A small contrastive image-text model, trained from scratch.
Model: 14.9M parameters, encoder arch caformer, encoder depths [2, 2, 4, 2].
Training: 8600 steps, batches of 256.
Data: trained on simulated fluorescence microscopy of cells, 45.2 epochs.
Rows from block 6 of the image encoder, named by matrix and row number. Each number is 50 + 10 x the weight over its row's rms, rounded and kept within 0 to 99. All counts start at 0. After the name is the row's rms in percent of the matrix's.
# fc2: MLP down (encoder.blocks.6.mlp.fc2.weight, 256x1024), inputs 64-127
fc2.147 102:41 48 59 51 36 64 48 42 63 63 47 53 46 60 42 56 61 54 47 69 47 34 45 62 58 51 53 48 40 40 62 61 67 56 43 67 37 42 42 54 58 44 48 41 56 35 53 57 56 42 34 47 64 45 52 51 55 58 70 56 61 35 63 71
fc2.148 104:64 40 50 50 45 61 59 48 57 42 53 45 47 52 60 37 48 66 50 52 67 64 18 50 49 43 44 47 33 70 61 53 48 47 48 74 49 49 52 62 46 61 63 57 59 56 55 44 30 63 51 59 34 58 50 61 69 56 41 48 65 76 49 56
fc2.149 110:68 58 55 68 66 39 55 61 64 39 62 63 64 40 44 49 36 40 31 63 55 47 56 59 53 63 45 47 50 39 51 49 51 52 54 32 50 49 54 45 44 57 51 46 44 44 45 45 57 59 49 47 57 47 70 49 45 53 55 52 51 53 57 40
fc2.150 099:54 35 50 48 67 43 50 38 42 63 51 44 45 49 71 63 56 29 48 60 49 57 77 42 46 54 29 46 48 62 45 28 43 41 37 53 53 48 41 62 46 36 46 52 64 55 46 54 53 59 48 48 56 56 47 51 49 44 61 46 45 52 49 55
fc2.151 103:33 48 50 44 69 36 37 50 56 44 55 39 54 50 35 42 49 43 66 57 51 34 38 49 59 69 39 43 52 59 50 68 54 53 65 62 45 56 48 50 57 49 56 36 38 73 62 32 63 43 54 77 52 45 67 40 42 52 48 52 39 29 57 82
fc2.152 097:64 50 48 35 50 47 66 38 39 35 49 52 60 53 37 48 46 54 47 53 66 71 55 34 57 48 54 48 51 43 55 51 10 42 32 41 49 50 59 43 41 39 61 40 55 50 48 54 45 50 50 41 43 72 45 46 51 43 40 41 52 70 64 43
fc2.153 104:39 42 67 53 31 54 46 60 47 52 56 41 48 53 48 59 68 54 52 40 47 36 69 46 40 31 64 50 57 40 51 49 48 46 41 35 48 63 55 57 35 52 47 51 53 44 53 54 64 71 54 37 59 49 47 40 50 47 49 57 20 50 49 24
fc2.154 103:60 57 50 52 37 46 56 44 56 45 55 64 37 64 55 64 59 49 58 47 50 41 55 46 60 53 46 33 57 66 42 44 74 50 48 59 50 42 28 50 43 55 45 63 46 44 52 29 44 48 58 56 64 58 42 58 46 46 47 46 49 52 57 67
fc2.155 103:38 54 58 46 49 53 60 58 54 56 47 45 35 61 42 34 35 39 46 82 40 49 35 58 64 46 47 46 55 50 54 46 54 41 48 55 44 50 46 43 58 37 51 67 37 54 55 34 54 68 55 38 52 51 55 47 27 58 55 37 44 45 60 62
fc2.156 103:51 66 41 59 47 29 52 58 41 49 50 50 50 42 35 54 40 57 57 75 55 52 51 61 53 61 55 46 63 53 42 55 59 31 44 58 64 61 42 45 50 43 46 51 54 78 42 52 43 59 52 57 44 48 59 62 71 49 50 45 52 40 66 60
fc2.157 102:51 53 67 45 53 54 32 47 54 49 34 41 37 47 69 51 41 54 63 60 43 60 27 37 30 42 57 42 52 48 48 48 50 41 51 55 55 56 57 55 64 48 51 48 34 46 50 53 39 35 55 51 54 57 56 48 59 37 51 47 43 38 54 53
fc2.158 091:50 53 53 60 79 39 48 58 52 58 53 55 55 43 55 21 47 37 54 59 46 42 39 68 65 64 62 32 53 49 53 63 47 49 36 43 56 48 45 55 60 55 40 45 47 57 34 43 50 57 54 46 25 70 38 50 56 45 40 53 46 42 44 28
fc2.159 095:38 49 51 50 34 43 62 49 65 53 51 41 42 42 38 40 66 67 52 51 64 41 39 47 49 79 56 64 57 45 39 61 65 61 60 45 47 52 54 66 22 37 42 52 54 73 55 52 48 42 33 40 30 48 60 49 44 60 46 24 65 62 47 44
fc2.160 107:53 46 46 55 37 60 71 60 53 58 60 43 55 40 65 46 49 46 51 55 34 49 59 55 53 35 65 23 65 54 49 40 48 57 57 40 39 49 52 60 49 50 43 41 45 52 39 57 38 51 65 63 51 58 27 49 45 42 65 36 58 58 49 43
fc2.161 109:45 49 53 46 54 55 47 56 38 50 74 63 45 41 61 66 43 56 63 34 49 53 64 38 49 44 31 38 58 31 60 29 45 49 46 43 52 57 46 44 47 53 37 46 56 60 37 27 55 52 49 55 41 60 49 55 39 55 26 51 52 40 63 36
fc2.162 096:41 57 45 54 38 55 50 47 49 50 60 51 44 52 55 61 41 28 44 33 52 47 30 67 62 26 40 77 39 43 47 51 39 51 58 37 36 63 49 39 37 48 54 33 48 73 63 43 30 53 54 71 37 34 48 56 38 50 49 34 59 63 49 45
fc2.163 097:49 44 57 61 46 54 47 63 31 45 68 26 49 55 58 37 48 62 50 37 48 55 40 56 52 54 61 58 53 59 60 62 42 47 48 44 41 53 49 63 67 58 48 32 50 35 66 63 45 39 51 68 43 39 37 52 45 44 48 40 44 54 39 41
fc2.164 107:62 50 53 46 53 47 50 46 55 71 60 60 69 49 54 43 51 47 50 37 70 62 40 58 59 64 51 40 40 49 49 58 62 68 48 31 68 59 56 48 40 48 49 60 41 58 51 55 43 38 39 44 57 54 73 43 56 47 54 43 53 59 42 38
fc2.165 088:60 49 40 51 38 45 41 50 33 62 58 60 47 56 46 36 51 42 56 47 60 46 47 34 35 55 50 36 55 57 40 68 40 55 53 34 56 60 42 35 57 40 37 58 58 55 58 41 40 42 52 45 52 65 60 61 54 55 45 50 34 65 45 52
fc2.166 101:37 47 53 23 73 39 44 64 55 48 51 69 59 52 46 47 45 51 54 59 62 34 53 53 51 54 54 46 44 48 45 47 48 54 38 54 61 53 45 39 46 46 56 49 38 51 42 36 65 63 57 46 43 52 47 57 35 48 51 63 37 45 58 36
fc2.167 098:55 46 44 49 60 59 47 60 37 44 54 47 49 43 48 70 57 47 66 49 45 67 54 60 41 50 43 43 55 58 58 59 48 67 57 53 57 57 41 39 45 51 61 54 49 40 39 28 45 51 51 56 46 51 52 60 42 55 44 37 60 56 48 38
fc2.168 098:36 54 59 48 47 67 40 49 41 53 47 37 61 25 38 53 44 58 63 61 57 49 72 59 39 54 57 53 37 49 59 39 47 50 58 44 50 62 20 51 45 49 46 51 64 52 50 51 56 45 32 23 56 48 32 32 39 47 55 51 63 33 59 48
fc2.169 093:73 66 56 51 50 40 66 48 57 36 65 49 46 51 66 49 44 64 63 48 40 61 59 34 62 29 31 46 48 50 67 35 26 33 37 49 45 49 57 38 56 43 56 52 74 40 50 41 45 54 52 25 38 66 31 43 54 21 40 49 53 74 39 43
fc2.170 097:42 46 35 46 56 65 61 57 51 60 59 83 61 54 55 52 49 74 28 48 49 34 53 56 58 59 61 65 54 60 43 52 48 52 55 33 44 50 53 35 56 63 48 49 38 68 49 61 54 60 57 40 47 33 64 53 30 51 49 55 52 41 31 45
fc2.171 106:47 41 38 44 44 50 52 53 34 65 59 65 59 42 67 50 62 36 62 44 44 40 36 52 54 47 48 51 39 69 45 52 65 58 53 63 59 47 49 55 45 46 39 63 45 34 56 50 59 27 44 40 56 44 55 52 49 39 66 37 48 45 55 57
fc2.172 101:71 52 63 51 38 47 46 41 43 59 45 36 46 59 58 54 67 59 43 48 59 73 63 57 47 43 76 48 42 52 52 50 45 49 29 54 43 59 54 64 54 57 47 54 49 48 53 48 62 46 60 39 60 47 60 52 59 45 58 78 50 70 47 69
fc2.173 090:57 47 51 53 50 50 62 48 43 45 50 47 49 56 55 52 48 48 50 68 29 66 32 54 51 56 56 39 54 52 56 67 50 39 40 74 40 44 65 53 43 55 40 48 34 50 49 37 36 41 56 45 47 50 42 35 47 43 55 47 54 65 53 45
fc2.174 092:36 44 67 46 64 50 56 56 50 38 60 48 51 67 41 46 46 42 47 65 47 46 52 60 37 58 63 61 63 64 53 51 75 54 44 44 58 66 46 46 45 62 48 68 48 32 57 38 57 50 41 59 58 48 42 45 69 38 51 53 77 34 38 44
fc2.175 091:31 54 42 43 66 38 52 50 65 39 18 45 67 55 58 18 38 47 51 72 52 27 37 53 59 68 45 55 47 59 37 49 60 39 49 54 66 53 63 40 43 44 42 40 45 64 49 35 46 55 64 74 55 35 74 50 42 37 53 59 60 41 53 55
fc2.176 092:56 59 37 60 47 54 48 40 51 38 45 38 51 54 25 52 36 44 41 66 46 37 30 51 44 57 53 33 58 48 37 43 61 50 55 54 50 44 41 44 30 43 39 48 49 47 59 42 47 47 44 62 44 36 56 49 38 54 50 35 61 34 61 59
fc2.177 103:30 47 49 55 56 49 48 46 46 62 38 56 43 47 50 49 51 56 39 40 61 56 71 34 43 44 58 56 47 59 41 56 53 50 37 54 58 64 43 50 36 49 60 55 39 47 44 55 51 54 63 52 52 31 65 52 54 51 63 56 51 59 61 50
fc2.178 107:60 33 43 46 56 45 64 44 48 71 31 49 55 57 72 56 64 48 48 51 35 61 52 50 49 55 47 27 47 49 45 44 59 48 44 63 62 43 60 54 58 41 57 50 43 58 48 47 68 62 49 45 55 60 48 59 60 30 47 48 46 56 58 74
fc2.179 102:61 44 46 39 59 63 48 43 40 50 43 49 31 52 55 55 49 48 55 61 39 58 32 53 55 45 50 37 42 45 33 44 49 44 57 64 64 31 54 41 40 56 31 59 63 62 62 44 56 55 54 33 50 55 56 57 50 48 63 61 52 55 72 73
fc2.180 093:75 36 57 55 56 54 47 60 50 60 34 48 47 53 66 44 49 35 37 55 33 60 28 47 54 57 54 38 48 40 55 53 60 33 56 50 70 51 61 57 72 49 34 54 52 63 51 46 34 57 55 38 51 61 60 55 49 50 62 38 49 56 48 45
fc2.181 098:68 46 50 54 41 48 55 52 64 53 58 52 56 52 49 54 45 61 38 70 59 61 41 34 58 44 56 52 27 44 61 62 36 45 56 48 34 49 60 65 36 56 42 49 53 54 52 55 41 51 51 56 59 41 52 34 45 39 53 46 59 65 58 69
fc2.182 111:63 43 41 59 41 44 51 27 53 60 50 62 51 53 49 38 38 44 42 51 57 52 43 41 48 62 40 39 55 50 57 52 41 52 40 60 60 54 56 58 40 45 54 60 49 57 54 66 58 43 43 52 65 29 73 44 48 59 65 53 53 59 58 65
fc2.183 108:47 56 68 45 62 43 37 58 43 50 38 29 43 48 42 47 56 53 59 45 34 32 63 58 46 70 62 59 54 41 36 48 51 44 61 39 52 57 53 44 48 47 49 50 49 70 59 55 41 40 63 74 44 43 58 50 39 58 60 51 63 26 52 43
fc2.184 104:47 50 52 53 48 66 53 63 57 46 59 45 46 70 42 58 59 49 46 49 61 60 23 55 50 34 25 46 47 46 59 49 46 55 57 52 57 51 49 56 47 39 51 55 38 49 60 23 34 49 46 63 54 34 44 59 50 29 41 41 54 59 54 53
fc2.185 091:49 54 46 51 61 52 52 44 43 46 41 61 53 53 47 33 56 36 49 60 36 39 49 61 57 54 51 43 64 49 52 56 42 49 69 50 50 35 44 67 31 42 49 43 42 52 47 36 59 20 53 50 35 40 37 51 68 43 65 46 51 44 36 43
fc2.186 093:60 59 50 43 39 47 48 63 58 37 30 62 55 47 61 52 53 53 70 52 59 51 26 59 48 37 54 42 34 43 73 35 25 52 50 49 29 56 53 40 49 41 45 53 43 17 53 49 47 49 52 37 61 62 41 55 71 41 42 52 45 65 48 67
fc2.187 102:52 45 41 68 56 62 60 73 48 55 59 43 48 56 33 60 47 56 44 54 53 58 46 49 61 59 41 40 40 43 64 50 36 59 56 56 43 65 39 49 45 47 52 40 52 41 55 41 61 54 61 57 50 32 56 47 48 55 37 43 56 55 42 41
fc2.188 102:54 33 35 62 43 45 62 37 44 57 52 60 66 37 54 55 42 50 71 27 38 51 57 55 50 43 56 55 51 48 55 59 48 43 59 42 49 63 47 54 46 37 41 47 58 46 40 51 75 55 40 43 72 46 61 49 43 46 39 56 28 48 52 25
fc2.189 107:50 47 56 45 51 62 55 51 58 40 51 52 52 60 45 79 55 52 49 42 51 49 55 62 42 41 60 42 51 35 52 60 56 43 33 50 38 49 37 34 61 55 67 52 61 45 35 50 53 61 69 48 70 57 20 49 49 47 44 58 60 41 45 43
fc2.190 114:62 53 34 66 60 61 39 60 39 42 60 48 59 55 50 38 54 45 39 35 64 58 46 46 45 58 29 39 44 62 62 55 59 46 50 32 38 54 63 67 64 40 57 50 63 65 61 50 49 20 45 57 43 49 53 50 44 55 42 39 39 45 44 29
fc2.191 114:67 42 59 41 61 37 54 50 33 63 50 39 34 70 55 44 29 61 51 25 47 44 56 50 46 54 51 50 32 55 34 51 50 50 48 42 74 56 44 44 40 42 52 52 55 72 48 53 66 41 53 51 48 47 62 51 64 59 51 37 50 52 34 24
fc2.192 091:46 51 55 46 49 48 53 51 45 45 43 49 49 53 37 36 52 51 35 54 38 35 66 46 34 46 42 44 57 38 42 54 78 52 64 54 23 40 54 35 62 53 52 53 52 61 41 39 51 59 48 59 60 29 58 57 52 58 52 52 51 42 41 47
fc2.193 112:62 50 38 52 55 56 41 51 46 55 61 55 68 36 60 56 46 67 35 45 55 50 34 54 50 47 36 44 47 44 56 42 52 48 53 49 47 60 44 65 36 44 50 49 55 35 54 44 54 48 44 55 42 65 51 43 50 40 76 61 49 60 53 50
fc2.194 089:53 44 35 36 57 39 53 41 46 35 23 56 53 64 74 54 44 44 54 57 44 45 75 50 50 51 62 67 31 59 45 40 45 59 42 52 55 53 55 50 43 69 52 54 64 39 47 47 63 58 60 45 38 51 54 50 64 33 48 39 62 46 51 48
fc2.195 096:56 57 44 40 40 55 49 52 49 65 47 55 49 44 60 57 58 52 36 84 41 41 29 43 54 44 47 40 37 51 53 39 44 52 42 63 50 48 59 26 49 42 54 62 39 48 29 65 58 56 49 44 70 27 37 51 38 59 55 53 49 59 36 74
fc2.196 093:42 50 41 42 51 63 52 47 58 66 47 35 32 36 36 44 44 52 44 54 41 42 47 53 53 64 47 24 54 67 47 49 71 55 57 75 62 49 37 48 44 41 52 58 35 40 50 53 67 62 44 51 49 41 47 40 39 44 42 45 43 37 56 61
fc2.197 106:40 50 48 60 45 56 38 46 54 43 65 48 57 60 48 59 50 61 58 45 60 52 84 60 68 33 43 60 42 33 43 58 61 60 63 59 35 45 32 60 57 49 58 44 44 42 42 42 22 49 47 37 38 59 28 68 59 47 45 52 48 56 44 46
fc2.198 093:56 45 68 56 47 48 29 50 58 69 49 41 45 57 45 46 30 48 60 39 55 54 69 36 43 39 53 48 46 53 52 52 57 46 57 37 58 36 39 33 81 62 32 38 57 55 53 52 66 49 47 45 60 33 41 56 47 48 58 55 34 53 49 36
fc2.199 101:51 43 55 47 51 61 53 71 47 40 58 57 44 51 41 59 44 48 54 49 52 38 42 40 45 48 61 62 60 40 54 52 33 58 65 54 53 59 33 39 80 49 53 38 51 60 51 41 51 61 54 46 49 43 60 36 54 48 34 48 55 36 53 34
fc2.200 092:49 39 45 55 62 44 47 38 44 53 54 58 49 57 49 62 49 50 42 21 40 39 67 46 56 54 57 35 40 69 40 58 69 42 59 37 49 35 44 47 39 48 51 42 66 74 79 48 46 63 68 60 59 62 62 60 36 57 47 29 51 39 45 27
fc2.201 103:70 40 44 58 53 38 54 49 60 56 64 67 38 53 54 52 52 57 50 35 55 56 50 51 55 54 53 22 49 35 52 58 62 51 48 53 34 45 52 44 46 62 44 36 66 62 64 39 42 59 49 43 46 46 58 42 36 58 62 52 38 67 59 53
fc2.202 101:59 53 50 56 58 52 50 64 54 49 39 48 58 54 43 41 41 40 58 45 68 45 42 60 33 59 40 48 58 51 68 50 43 55 70 55 62 44 48 57 60 55 57 50 40 65 66 39 54 40 49 68 50 35 61 49 74 44 57 34 61 51 57 60
fc2.203 096:49 56 62 46 60 33 44 51 48 39 65 53 57 43 51 45 50 70 63 59 46 51 58 55 50 37 35 58 66 49 63 57 53 56 45 46 45 56 43 27 50 55 54 59 60 47 50 53 39 51 55 49 30 44 55 49 64 61 33 60 75 54 46 39
fc2.204 098:48 43 49 47 51 63 55 48 58 49 44 61 53 62 45 56 45 42 33 41 43 49 61 46 58 60 40 25 50 56 50 55 50 59 59 64 47 45 65 50 40 69 66 51 37 58 47 62 63 48 59 60 54 35 51 51 41 54 57 36 36 54 65 63
fc2.205 095:71 46 68 49 42 40 50 20 50 54 48 41 45 46 78 49 42 54 48 58 50 59 45 40 58 60 41 38 13 48 39 45 52 29 35 49 54 62 51 60 38 40 56 47 54 52 43 63 62 47 55 35 36 64 58 38 43 33 62 58 46 60 43 59
fc2.206 095:29 58 58 54 54 46 43 55 47 47 31 41 50 49 57 43 44 50 67 60 53 48 53 39 49 64 44 48 51 49 50 51 39 54 57 62 48 54 50 41 44 55 62 46 50 54 54 49 46 51 51 52 48 53 45 62 59 55 60 65 49 27 53 58
fc2.207 090:62 46 29 46 38 62 47 61 46 48 72 56 53 43 74 60 42 47 64 50 55 46 70 50 45 33 44 45 52 52 72 50 51 53 56 43 51 47 47 54 51 52 56 46 43 40 44 69 50 57 36 36 51 70 28 48 46 61 50 54 39 54 59 40
fc2.208 113:43 45 44 64 49 50 54 42 46 68 50 52 55 46 50 49 51 54 40 37 56 59 50 52 48 68 60 50 34 48 53 52 58 38 54 48 60 61 61 48 22 45 47 39 43 54 55 62 60 49 58 53 66 39 69 49 37 56 80 46 48 59 70 59
fc2.209 107:70 51 28 62 47 53 51 51 51 65 66 41 45 46 42 48 44 67 39 37 45 43 77 53 65 66 43 52 48 43 55 55 53 69 56 63 66 63 65 58 46 45 48 60 38 48 57 45 45 54 63 43 52 33 57 51 33 45 60 61 58 66 58 48
fc2.210 103:66 39 47 56 58 38 46 33 30 65 48 49 52 55 61 28 54 46 42 41 46 57 51 56 50 58 39 63 64 56 42 57 42 48 42 60 52 60 45 62 54 58 54 55 48 66 60 49 38 37 34 46 46 70 56 36 54 42 75 48 43 56 62 58
fc2.211 097:49 39 50 62 63 32 63 47 40 49 46 61 55 49 54 56 45 25 43 61 62 49 20 54 41 52 42 50 43 66 33 49 46 51 63 50 47 37 58 53 53 52 58 49 53 61 49 49 58 48 54 58 58 36 42 61 44 63 45 45 61 48 54 54
fc2.212 092:63 65 48 61 35 62 53 35 54 44 43 56 45 56 42 48 47 44 33 72 47 70 34 48 47 32 48 66 38 31 58 54 48 49 41 35 36 44 43 54 56 26 66 43 54 59 37 67 42 54 51 52 50 50 47 43 36 57 64 41 67 70 38 57
fc2.213 095:59 47 51 38 56 31 52 62 52 41 56 27 61 48 46 31 34 42 43 56 61 53 73 45 66 45 50 67 51 57 45 39 45 46 57 62 63 50 53 45 52 53 50 77 39 38 54 44 34 52 67 28 32 67 49 30 64 40 46 46 56 46 73 48
fc2.214 106:44 40 44 47 41 41 50 51 43 70 68 46 57 50 74 55 43 50 45 51 40 56 45 49 56 35 45 58 58 55 52 25 44 37 40 57 49 42 56 55 43 41 40 45 47 47 57 51 68 48 46 46 40 51 19 48 51 34 70 39 52 51 53 40
fc2.215 104:62 42 49 46 71 36 62 64 34 58 46 59 45 46 43 40 41 31 65 49 43 46 70 44 54 52 53 48 51 44 21 45 38 56 50 49 45 66 64 56 75 49 55 58 50 73 56 39 45 51 56 48 43 59 62 42 63 50 48 27 37 46 81 65
fc2.216 099:55 61 52 51 41 60 49 52 40 58 53 52 31 58 44 64 49 52 46 45 49 35 24 61 53 40 46 59 60 65 66 66 57 55 56 49 35 50 34 44 64 64 56 48 48 52 39 54 28 54 48 60 46 48 47 68 47 47 61 41 58 56 39 46
fc2.217 101:33 53 60 51 40 49 41 47 67 49 43 51 49 50 40 52 58 51 62 69 62 45 66 48 58 54 50 35 51 43 51 48 64 54 53 56 58 60 51 40 53 43 40 40 62 62 57 46 42 56 60 57 53 46 67 56 67 74 47 55 60 34 63 52
fc2.218 107:41 46 76 36 44 58 39 50 59 32 64 44 40 58 66 45 40 47 57 55 52 50 33 49 59 51 50 49 60 59 49 58 45 49 45 32 45 52 41 57 41 57 47 63 73 36 47 74 34 40 66 52 38 58 37 52 52 63 37 52 52 46 40 45
fc2.219 095:40 44 44 50 49 62 46 31 60 57 48 54 61 52 58 42 38 58 36 41 49 51 65 51 55 49 53 71 46 40 42 48 41 40 50 39 53 48 62 59 36 50 35 50 45 44 59 64 48 47 56 42 49 41 57 37 55 38 67 40 45 48 44 34
fc2.220 092:63 50 39 62 58 54 54 69 51 49 47 50 47 44 31 53 45 56 51 40 51 55 56 44 59 38 42 32 40 57 64 54 43 64 56 58 35 51 40 47 59 52 60 56 54 43 42 70 26 67 50 61 52 64 39 29 64 45 59 46 40 64 51 41
fc2.221 099:62 38 46 60 65 50 54 60 40 49 39 43 37 28 48 44 44 60 46 24 63 54 44 45 63 63 48 49 65 57 37 58 37 46 53 57 57 51 49 60 39 49 71 67 51 51 65 44 44 36 51 51 49 47 57 36 45 29 64 58 53 58 51 48
fc2.222 102:57 74 58 57 32 68 54 47 58 36 59 51 51 37 51 57 46 50 55 58 43 60 43 43 46 40 50 48 50 54 64 44 45 52 37 60 55 57 35 41 55 40 45 50 27 30 42 37 40 41 57 58 49 51 32 56 67 44 45 34 60 44 71 45
fc2.223 099:54 36 45 52 66 68 53 65 35 60 60 45 59 47 54 42 55 58 53 48 38 44 20 65 52 53 24 35 60 64 40 56 57 54 69 46 57 58 50 44 36 65 45 64 46 42 50 36 42 50 34 67 60 52 62 64 53 59 44 47 47 49 33 46
fc2.224 101:42 58 50 62 55 51 69 55 47 42 47 52 35 50 33 47 44 51 41 62 64 37 69 58 47 27 33 43 75 49 55 65 47 45 52 61 65 52 34 36 69 54 58 31 40 56 43 48 52 59 61 48 50 44 28 38 52 52 41 40 52 45 43 63
fc2.225 096:61 40 46 22 60 59 45 58 52 77 55 68 60 49 56 40 56 34 47 51 45 47 47 52 35 65 58 38 55 44 50 50 56 48 51 46 61 63 31 54 41 45 44 56 53 49 39 44 57 47 57 66 42 42 54 55 49 59 47 56 41 59 35 47
fc2.226 105:50 50 41 72 54 54 64 61 42 52 63 45 64 52 60 46 42 48 40 27 27 63 66 64 57 63 41 51 53 53 52 54 65 53 59 39 71 75 53 47 54 53 57 59 34 65 45 53 49 47 47 40 37 62 55 50 55 54 49 37 55 67 55 34
fc2.227 102:76 54 51 47 62 45 46 35 58 55 53 57 57 43 53 33 56 56 53 60 59 53 29 37 50 73 41 50 44 48 33 51 48 63 26 42 60 51 64 53 56 54 51 59 45 42 55 38 59 70 59 31 36 58 64 54 57 64 34 47 48 55 45 62
fc2.228 101:35 46 45 57 50 63 51 50 57 58 54 48 52 45 58 49 40 44 50 47 49 36 52 32 46 62 51 50 40 50 42 42 65 46 74 53 44 53 49 69 57 48 55 38 52 59 58 52 50 36 60 75 49 22 67 42 45 51 67 41 44 26 36 48
fc2.229 099:48 41 32 66 71 53 62 53 38 62 47 57 43 49 47 47 53 29 48 37 49 53 12 65 47 71 24 43 60 49 44 52 69 29 74 58 53 57 43 55 40 44 51 46 73 58 62 46 60 46 62 58 62 52 53 49 55 54 54 47 42 49 38 49
fc2.230 101:52 57 44 54 46 49 55 40 55 38 45 67 51 59 50 60 48 68 62 34 34 46 59 38 34 40 54 48 60 47 53 55 47 42 35 58 53 62 52 47 60 73 40 66 54 33 37 49 36 43 46 49 47 59 39 59 65 60 39 51 42 54 55 31
fc2.231 095:50 54 57 48 35 45 53 30 67 51 48 54 38 61 54 52 47 72 43 51 53 68 57 44 36 35 54 56 36 56 52 49 60 38 34 59 41 47 63 68 54 48 47 41 52 48 56 76 52 49 48 46 54 53 46 48 63 47 58 59 52 63 58 64
fc2.232 088:56 54 35 46 52 72 32 38 58 53 46 48 60 46 45 58 48 62 59 38 63 57 95 28 51 42 69 69 42 65 35 35 48 41 53 51 61 33 42 55 51 42 47 62 54 36 44 67 46 57 49 61 49 43 45 49 53 65 49 62 58 48 46 31
fc2.233 100:35 55 37 58 60 42 61 49 64 44 41 47 46 49 62 31 54 62 59 58 65 42 50 58 60 47 49 41 49 38 53 60 39 71 59 49 51 50 65 48 49 54 50 52 72 54 58 39 49 67 49 31 33 57 64 56 48 62 19 50 72 46 65 68
fc2.234 101:60 24 55 47 63 35 45 33 33 62 47 52 57 47 56 73 46 53 58 44 39 54 38 39 49 60 38 32 63 48 30 45 60 43 39 55 53 40 49 41 52 51 37 58 43 44 60 58 77 75 59 36 55 49 46 47 45 51 43 64 49 38 46 37
fc2.235 097:62 50 48 60 34 53 45 50 45 54 52 57 33 45 42 43 50 37 57 57 44 38 39 63 50 54 69 47 52 44 38 57 44 51 53 64 41 49 49 48 43 53 43 47 43 48 39 46 57 45 42 56 50 38 46 50 52 45 46 46 53 50 57 52
fc2.236 097:70 53 48 53 49 51 42 30 50 42 37 48 46 38 71 57 43 55 68 40 56 62 82 50 38 36 62 53 54 47 42 48 59 54 37 49 68 42 55 44 46 55 53 55 67 41 52 57 42 46 42 33 38 62 39 39 57 49 57 45 74 55 50 48
fc2.237 108:53 58 41 49 63 45 52 44 37 51 58 51 49 54 67 32 48 67 43 14 52 47 62 44 57 55 58 69 35 47 47 48 47 28 72 35 54 55 66 52 42 53 49 41 45 76 51 48 50 55 52 48 47 54 59 59 55 46 39 33 57 45 21 41
fc2.238 106:45 70 58 40 57 52 38 48 52 63 56 41 54 52 46 58 42 54 44 72 46 60 46 39 43 54 50 42 46 58 49 48 59 49 43 67 50 50 63 43 43 53 55 48 64 54 54 44 44 52 56 40 70 49 70 58 50 59 61 45 50 51 73 59
fc2.239 104:62 48 69 41 45 47 56 46 45 53 47 46 41 46 52 39 37 49 55 32 47 76 54 54 60 65 62 30 59 52 57 50 60 45 57 56 55 62 59 56 57 45 52 60 58 50 65 36 46 44 46 53 45 52 63 38 67 48 75 61 43 59 47 48
fc2.240 107:32 54 45 53 33 50 56 34 36 42 64 54 61 61 50 54 47 48 36 38 40 42 62 64 56 45 49 41 61 37 61 36 60 47 50 35 43 42 43 60 52 60 59 32 44 42 51 57 54 47 50 65 66 46 24 46 50 50 64 38 49 25 44 39
fc2.241 093:63 55 60 43 34 47 42 35 35 48 55 49 48 30 58 45 48 54 48 59 51 45 37 44 59 38 49 61 46 32 46 55 33 42 24 44 44 47 60 36 57 46 48 52 49 34 42 69 58 59 48 50 76 59 39 50 44 53 55 59 40 52 48 57
fc2.242 097:51 58 46 41 53 29 51 54 44 40 43 42 61 38 56 32 58 38 59 45 60 61 55 52 45 46 57 58 27 47 51 54 24 43 48 44 42 63 43 67 61 56 41 56 51 63 51 49 59 58 51 40 46 64 50 59 57 56 49 45 61 55 51 43
fc2.243 095:49 51 54 64 41 57 52 49 54 32 50 49 43 56 23 50 39 41 62 59 40 43 52 53 55 54 63 68 44 44 54 33 64 33 70 46 55 50 42 45 44 43 45 34 58 52 40 49 55 41 42 56 61 29 39 48 48 46 53 52 47 30 44 57
fc2.244 108:68 36 43 44 63 45 47 55 45 58 42 46 49 50 70 40 51 44 66 42 54 56 70 26 50 60 47 51 47 45 49 49 38 37 57 57 52 55 63 53 44 54 37 46 41 68 45 50 51 60 50 39 44 58 79 49 52 49 53 50 54 51 64 61
fc2.245 104:48 75 46 72 54 42 55 74 54 45 42 64 56 57 38 31 58 62 41 55 64 55 72 50 42 37 45 41 59 35 38 63 42 65 55 57 55 58 57 53 45 52 47 49 41 57 29 47 44 31 60 55 42 30 61 51 57 62 46 37 61 48 30 40
fc2.246 097:35 51 56 56 53 54 42 23 57 36 40 60 29 56 46 39 71 57 47 52 61 47 49 45 60 51 66 54 56 35 47 54 43 47 40 37 64 41 47 43 41 65 50 43 47 36 54 44 49 53 45 52 48 44 51 50 41 49 39 45 64 38 30 39
fc2.247 107:42 37 46 42 61 54 51 62 48 63 40 45 55 50 54 41 65 44 45 48 47 43 41 55 48 64 43 58 52 65 51 53 87 45 67 43 47 39 36 51 51 65 70 47 48 66 55 53 61 44 62 69 66 49 57 68 22 51 59 55 49 39 51 47
fc2.248 102:55 47 48 57 36 41 47 81 58 44 44 52 37 61 53 60 54 45 53 43 55 50 39 39 50 44 43 56 52 44 46 52 60 63 61 61 51 52 44 60 45 49 55 51 40 53 45 44 41 32 62 54 44 65 59 64 72 31 56 44 47 48 49 59
fc2.249 105:53 47 35 63 69 31 46 60 45 48 50 49 51 61 51 49 36 63 48 49 49 56 99 51 51 58 59 61 36 46 57 52 45 62 61 47 54 52 46 57 28 53 53 47 50 55 64 68 50 48 50 51 46 30 55 47 46 38 59 54 51 57 56 30
fc2.250 110:52 53 53 50 68 57 49 63 47 47 56 34 43 65 58 43 41 35 59 49 54 51 29 50 48 56 31 64 61 63 42 49 47 59 46 50 53 59 59 35 57 42 43 41 64 45 53 34 61 54 42 32 55 48 57 48 59 70 41 40 47 52 51 36
fc2.251 110:31 58 36 58 41 41 54 38 56 43 57 42 41 50 30 49 74 70 56 59 42 45 51 52 47 50 46 67 56 36 59 35 55 40 54 47 41 51 30 48 49 49 56 53 49 47 54 59 29 43 49 65 44 55 49 53 33 62 37 56 65 48 44 42